{
  "dataset": "simulated fluorescence microscopy of cells",
  "crop_scale_min": 1,
  "color_jitter": 0.2,
  "loss": "softmax",
  "text_encoder_qk_norm": false,
  "text_encoder_drop_path": 0.05,
  "lr": 0.00078,
  "eps": 1e-06
}
Rows from block 5 of the image encoder, named by matrix and row number. Each number is 128 + 24 x the weight over its row's rms, rounded and kept within 0 to 255. All counts start at 0. After the name is the row's rms in percent of the matrix's.
# fc2: MLP down (encoder.blocks.5.mlp.fc2.weight, 256x1024), inputs 768-895
fc2.179 098 [127 133 109 148  77 130 120 153 145 110 126 152 152  99 116 148 116 112 143 123 131 130  95 132 153 154 111 195 130  93 115  73 162 115 131 149 178 148 123  89 131 106 174 110 132 134 156 143 127 112 137 152 121 170 114 111 134 131 169 123  98 192 125 142 123 135 135 142 149 167 160 110 114  86 114 162 178 176 134  84 132 132 136 158 171 125 103 117 134 135 161 112 139 144 115 137 113 101 118 143 119 128 138 113 158  93 113 146 117 154 116 116  94  95 139 126 169 103 103 150 133 134 110 104 151 118 106 147]
fc2.180 089 [ 95 124 141 114  79 121 134 171 132 146 119 171 136 121 114 142  88 105 122 151 138 122 114 144  74 158 141 124 150 147 105 112 124 146 137 119 106 103 129 158 100  92 163 149 125 153 120 129 109 140 167 123 131 140 129 128 161 163 168 120 136 168 138 134 107 131 137 117 143 173 178 124 131 144 142 137 179 144 121 131 167 171 123 141 137 132 109 133 114 113 162  96 141 136  95  78 140 139 106 127 110 125 117 147 157 123  99 105 112 182 118 106 111 120 128 112 109 152 123  97  79 133 144 105 155  85  98 150]
fc2.181 098 [107 163 141 158 110 146  92 121 114 149 118 130 134 153 117 121 142 119 154 133 119  99 135 112 118 144 113 106 116 142 135 132 115 148 137 131 148 124 113  93 118 128 142 124 117 103  99  80 135 110 144 110 184 113 116 114 110 149 135  95 110 127 100 175  91 128 113 102 108 159 118 152 148 153 117 131 102  87 117 120 123 131 172 132 128 141 117 134 130 123 154 149 124 121 128 104 122 115 171 148 112 131 150 109  98  91 146 152  51 104 136 139 132 121  96 143 101 123 172 139 132 137 111 159 157 112 169 127]
fc2.182 098 [107 122 132 137 153 143 117  89 153 133 174 150 118 140 105 130 143 115  83 138 155 126 110 138 160 124 140 152 110 127 159 109 111 104 108 125 106 144 112 136 104 146 125 119 137 148 118 125 131 105 120  96 104 144 170  97 114 108 141 108 126 117  98 134  83 188 137  83 110 143 140 128 115 145 124 151 135 124 152  67 121 116 146  75 158 113  99 154 140 117 109 158 139 146 138 128  83 128 143 125 120 129 106 158 116  90 142 120 127 115 149 120 135 181 128 118 153 146 169 131 120 150 173 174 107 122 118 140]
fc2.183 100 [148 113 120 136 164 142 137 115 115 152 122 111 188 131 133 141 124  86  88 113 134 153 169 129 150 136 124 107 131 137 116 144 150 122 129  94 150 132 156 116 177 128 117  95 108 140 127 133 106 105 148 138 130 148 103 114 181 102 116 141 133 153 117 108 142 109 152 130 131 155 135 104  72 151 127 101 127 110 121 131 130 156 133 159 121 105 116  98  98 129  85 133 132 132 102  98 128 150 164 111 138 121 155  95 125 106 143 135  82 133 142 155 109 139 153 113  74  79 109 120 109 136 166 112 125 117  96 130]
fc2.184 097 [130  94 112 118 144 104 175 115 110 131 106 141 107 131 115 129 120 174 107 118 112 136 109 106 131 160  98 181 124 127 125 139 102 109 121 106 166 132 127  96 132 187 120  95 126 153 142 157 106 124 113 118 136 147 124 133 130 143 140  89 162 159 144 149 149 129  88 152 127 130  87 132 151 138 107 100 135 114 185 144 117 129 147 147 100 125 181  93 123 178 127 123 118 143 134 131 142 130 116 156 133 128 119 150 127  56 132 142 188 113 132 187 154 152  96  91 170 121 149 118 161 125 114 109 139 136 115 120]
fc2.185 091 [123 161  83  90 136 108  98 169 174 132 167  93 158 140 158 123 123 144 145  96  80 169 158 122  58 137 132 128 133 117 118 130 138 143 135 139  75 146  75 114 110 105 135 149 113 112 106 131 107 105 126 108 130 141 138 136  96 137 101  91 137  84 157 122  97 140  83 167 117 139  89 126 132 176 102 117 119 124 147 126 146 114 119 105 125 121  98 133 106 133 126  93 131  93  77  90 151 137 144 103 114 118 102 132  86 117 138 148 101 102  91  96 139 119 157 172 121 136 118 138 146 151 145 108 111 102  82  81]
fc2.186 099 [183 111 125 118 105 128 175 193 101 132 101 106 120 125 104 108 138 137 122  83 144  88 111 119  94 166 105 161 154 106 158  97 103 146 126 143 122  81 166 138 100 126 163 130 152 105 152 144 114 150 136 128 140 113  80 148 103 183 124 139 141 137 125 155 128 115 130 106 185 134 145 147 128 141 148 134 138 160  92 161 119  85 121 127 150 120 160 168  94 147 118  88 106 167 120 122 135  53 126 148  68 129 138 129 113 157 128 101 104 129 154 146 126 122 107 131 122 105  72 112 162 141 120 113 107 117 135 124]
fc2.187 103 [148 141 154  94  96 119 127  77 102 115  88 119 111 132  89 142 137 115 127 100 116  90 121 106 131 152 105 103 144 135 152 131 156 111 154 163 182 142 127 147 172 115  89 152 165 124 159 144  85 102 167 115 148 120 130 137 140 108 115 111 128 114 140  94 141 155 174 113 117 137 127 101 141 130 124 133 121 117 147 118 120 101 123 105 162 144 101 152 160 151 151 100  95 172 114 175 147  71 142  99  98 122 172 140 125 150 139 131 119 144 123 145 129 100 127 124 120  87  88 148 107 128 124 116 133 172 121 146]
fc2.188 093 [ 95 120 117 137 156 105  82 186 121 117 156 131 144 126 160 147 169  94 139  89 110 126 160  91 128 155 133 144 113 142  70 116 145 106 138  97 141  96 127 149 105 110 147 128 111 149 129 135 115 139  90 144 132 168 134 164 110 119 123 101 116 134 121 162  89 144  99 133 121 137 120 143  99 154 187  89 157 139 167 158 105 136 118 109 143 105 104 178 116 131 128 122 135  96 161 110 103 110  96 131 112 106 100 131 152 124 123 108 146 132 116 102 143 124 110 134 124 172 115  99 162 138 137 163  78 136 127 164]
fc2.189 105 [123 109 143 114 106 113 115 153 144 149 139 111  85 107 124 167 111 134 115 111 128 153 105 139 134 121 153 104 145 161 119 145 126 136 131 157  66 130 125 117 119 110 163 110 131  95 138 102 115 152  91 124 145 158 121 141 110 135  93 123 185 109 158  93 144  90 120 109 119 136 127 144 109 106 131 118 116 158 172 134 175 142 137 118 100  88 141 139 154 180 145  87 164 133 148 107 150 100 126 176  93 130 134 117 109 142 121 112 132 124 137  87 114 110  97 177 103 176  99 134 129 146 153 115 117 114 142 143]
fc2.190 107 [141 113 143  86 123 110 134 138 155 106 129 124 132 143 144 129 108 114 133  97  99 105  92  90 126 115 149 119 129 118 118 133 102 127 126 101 133 155 140 101 125 137 129 116 138 165 102 113 130 120 126 156 124 116 114 124 115 144 120 122 101 137 149 113 105 158 116 123 157 125 123 132 145 141 108 122 135 115  72 106 135 160 102 127 178 133 131 176 129 112 143 111 121 174 125 120 109 142 149 161 179 126 167 120  99 149 150 127 114  89 157 103 141 127  79 151 122 157 160  93 151 127 146 109  62 130 148 137]
fc2.191 115 [120 100 128  88 169  73  92 124 157  92 110 145 123 112 129 169 123 118 129 124 106  92 103 148  73  99 119 105 124 139 140 119 114  70 132  79 172 112 142 112 135  83 118 105 110 142 130 140 133 135 128  85 117 162 135 110 142 101 146 118  70  90 162 135  99 153 115  67 157 139 107 107 112 123  96  97 176 126 123 152 135 117 164 164  93 121 138 153  94 141 178  86 109 108 123  98 134 121 131 143 111 159 131 133 125 121 125 125 109 116 120 145 132 121 126 115  44 143 133  92 124  98 139  89 103 123 139 165]
fc2.192 102 [116 114 114 137 103 115 120  30 135 132 131 161 129 125 133 120 133 151 160 112 156 153  87 169 118 125 101 165 130 142 129 129 149 177 169 121 150  90 186 136 131 145  99 123 113 100  98 105 143 127 115 150 125 121 137 146 137  91 123 128 122 106  94  98 168 116  98 199 114  85 170  92 134 143 140 136 157 108 136 127 123 132 139 114 107 129 144 105 135 121 185 133 119 138 115 122 120 143 150  33 102 116 105 125 164 138 118 110 137 129 117 153 107 146 144  99 133  86 146  94 128 101 169 115 148 115 108 119]
fc2.193 105 [173 123 128 128  75 137 135 125 184  87 152 181 104 146  68 105 119 137 119 117 116 103 146 132 125 124 136 143 150  82 128 110 114  99  40  96 161 104 151 107  75 127 160 136 128 137 113 137 135 127 109  69 143 147 154  93 129 118 154 122 131 147 136 133  71 123 152 115 150 112 171  98  99 117 150 146 131  88 142 105 128 140 134 149 140  98  83  85 124 115 177 111 121 132 127 112 137 105 134 111  90  91 133 100 149 121 127 123  89 129 160 127 142 167  98 121  98 147 173 115 153  78 126 150 132 185 142 123]
fc2.194 093 [119 101  91 151 141 137 152 169 152 103 127 129 111 117 190 160 118  84 138 121 154 126 123 144 116 128 101 129 146  82 153  75 161 144 126 128  82 147 163 121 157 104  99 124 120 140 136 142 105  94 122 126 121 123 164 118 125 148 149 132 100  99 200 164  71 127 143 172 108 150  99 134 150 105 132  99 110 141  97 146 145 125 140 143 136 155 119 113 116 149  86 153 176 134 111 144 130 158 126 158  94 113 117 132 113 142 155 173 101  79 106  98 120 143 167 167 136 124 113 173 131 116 107 111 136  74 138 126]
fc2.195 092 [127 125 107 129 142 132 110 113  98 145 130 105 158 143  93 138 155 110 107 143 139 139  92 108 125 140 140 136  61 108 109 117 139 139 111 137 144 168 110 133 125 164  76 123 135 122 164  97 107 116 169 114 138 147 107 175 113 152 145 119 123 128 131 139 114 180 139 134 115 121  74 105 173 144 159 183 137 111 188 111 109 121 122 137 135 134 118 112 164 142 160 127 177 179 121 123 129 114 157 132 127 113 122 156 109 136 146 136 134 124 120 174 171 150 160 173 118 119 140 119 135 125 120 132  90 121 104 118]
fc2.196 102 [150 150 139 151 108  92 114  48 102 122 101 152 150 133 137 138 133 124 146 112 134 115 107 150 149  99 127 134 140 112 135 148 126 123 166 134 184 118 164  89 138 114  95 148 145 105 160 129 103 109 146 102 154 106 141 108 140  65 122 141 155 124  87 142 154 112 103 160  90 114 115 114 128 141 125  99 118  92 130 125 110 155 148 133 136 104 128 125 114 125 132 138  99 137 138 114 157 126 145  73 117  97 133 145 166 145 110 150 151 174 184 151 119 114 146  86 150 132 114 137 111 121 140 125 162 114 105 149]
fc2.197 099 [135 102 140 147 127  94 153 157  80 112  80 170  93 109 170 133 127 138 158 163 111 111 177 122 127  81 106 125 181 130 141 169 129 139  95 134 173  38 120  88  78 138 143 120 101 131 130 115 165 158 100 137 125  94 111 151 135 153 157 134 105 103 142 124 165  64 141 160 138 123 145 116 105 126 145 125 175 138 110 171 146  68 122 125 144 124 107  83 121  93 109 160 149 138 176 165  96  93 112 137 125 152 133  99 149 143 129 122 120 178 108  82 126 140 128 127 111 104 117 194 150 116 153 124 127 164 136 111]
fc2.198 101 [136 109 141 163 108 116 102 121 111 108 113 135 128 120 150 167 102 133 131 166 133 144 113 161 150 123 113 115  96 144 125 128  70 124  82  87 179 138 151 141 103 155 121 108 132 142 149 147 134 100 104  85 123  87 156 132 172 127 136 165  92 140 169 131 141 120  56 119  90 102 147 143 156  89 117 132 131  88 134 104 162 121 137 147 132 112 127 119  98 147 132 159 133 149 183 138 112 124 127 117 106 142 143 168 165 145 148 138 208 140 130 153 148 168 124 179 139 145  87 150 159 134 137 129  83 159 156 183]
fc2.199 112 [ 98 121 101 120 121 126 194 134 103 110 115 155  92 122 112 120 112 143 152 130 162 129 117 128 150  90 146 120 150 118 153 128 141 132 119 147 188  97 149 150 125 165 111 126 131 113 119 100 113 144 158 108 137 103 163  99 165 115 146 155 135 112 102  95 178 126 155 156 120 142 153 119  97 115 115 117 194 114 112 177 146 119 144 129 122 140 143 139 112 105 168 124 116 140 129 143 118 141 125 138 122 141 114 121 166 135 106 121  94 194 162 174 120 145 142  69 120 125  99 124 134  93 128  71 136 179 108 130]
fc2.200 095 [110 162 143 111 180 134 112 110 167  94 145 121 111 117  87 160 118 118 135 132 148 133 135 141  87  63 123  76 158 139 134 128 166  99  89 133 117 120 115 145 134 157 133 117 122 151 139 105 161 125 104 148 145 145 128 145 157 115 121 107 152 127  74  77 143 128 142 142 128 128 124 115  94 141 136 100  73 123 135 134 175 143 155 145  86 140 148 113 124 117  93 110 148  79  76 140 135 147 114 135 151 127 137 123 150 156 128 121 108 117 131 141 164 105 129 122 121 159 187 163 120 131 141  91 128 144 111 155]
fc2.201 101 [128 147 107 106 157 115  75  78 122 141 139 120 104 128 154 114 145 116 110 140 147 119 167 162 142 148 105 131 134 107 158 142 101 114 140 144 132 112 148 111 137  90 136 147 143 134 132 155  87 120 121 124 112 148 138 115 147 125 120 120  94 129 120 118  85 148 150 175 117 123 129 159 128 164 133 114 139 114 153 141 123 151 151 121 128 126 116 141 112 103 151 153 125 120 128 128 170 134 136 102  88 123  82 119 137 110 159 125 159 123 131 107 146 149 123 107 131 132 129 123 147 181 116 161 109 136  98 146]
fc2.202 100 [113 159 147 167 105 113 148  64 151 181  83 121 137 105  81 129 119 146  89 140 142  84 120 122 129 128 145 123 151 152 113 158 124  76 150 132 146 169 152 135  99 107 119 176 143 148 128 102 140 109  93 140 136 127 139 130 119 114 126 114 111 153 116 106 145 133 124 140  91 135 136 160 137 103 157 142 130 101 126 117 140 121 170  91 137 118 144 125 113 138 136 101  47 119 119 103 145 143 164 134 127 120 133 146 131 130 161 142 159 151 154 184 138 154 127  63 161 102 138  84 117 132 143 135 130 124 157 151]
fc2.203 097 [ 86 124 124 147 129 134 120 117  54 127 150  93 124 103 126 141 114 105 139 118 142 122 101 144 113 112 149 135 119 115 113 135 144 138 116 110 170 151 143 113 134  96  70 112 103 161 105 155 108  94 142 125 146 121 119 120 137 124 133  93  98 112 135 146 105 159 122 102 106 137 107 148  84 158 126 102 136  97 138 123 165  80 190 151 114 135  88 140 137 135 157 154 112 139 158 144 139 150 145  56 137 156 114 125 110 134 109 109 171  99 110 191 121 132 146 111 113 124 129 143 132 140 124 127  74  75 122  91]
fc2.204 095 [151 120 101 148 107 125 117 108 144  93 149 130 148  86  95 113  92 130 129 130 137 122 111 135 119 174 138 109 163 112 117 115 160  90  94 113 153  98 149 157 148 133 128 149 116 111 114 122 133 150 130 121 120 142 115 103 116 107 175 125  94 118 127 133 168 117 159 126 121 135 126 142 130 153 124 148 149 129 118 137 149 155 122 116 131 136 103 109 158 105 157  64 140 149 125 142 104 128 122 104 145 147 117 132 149 101 117 118 127 125 124 109 135 171 148  66 110 165 185 143 133 127 131 133 118 106  84 151]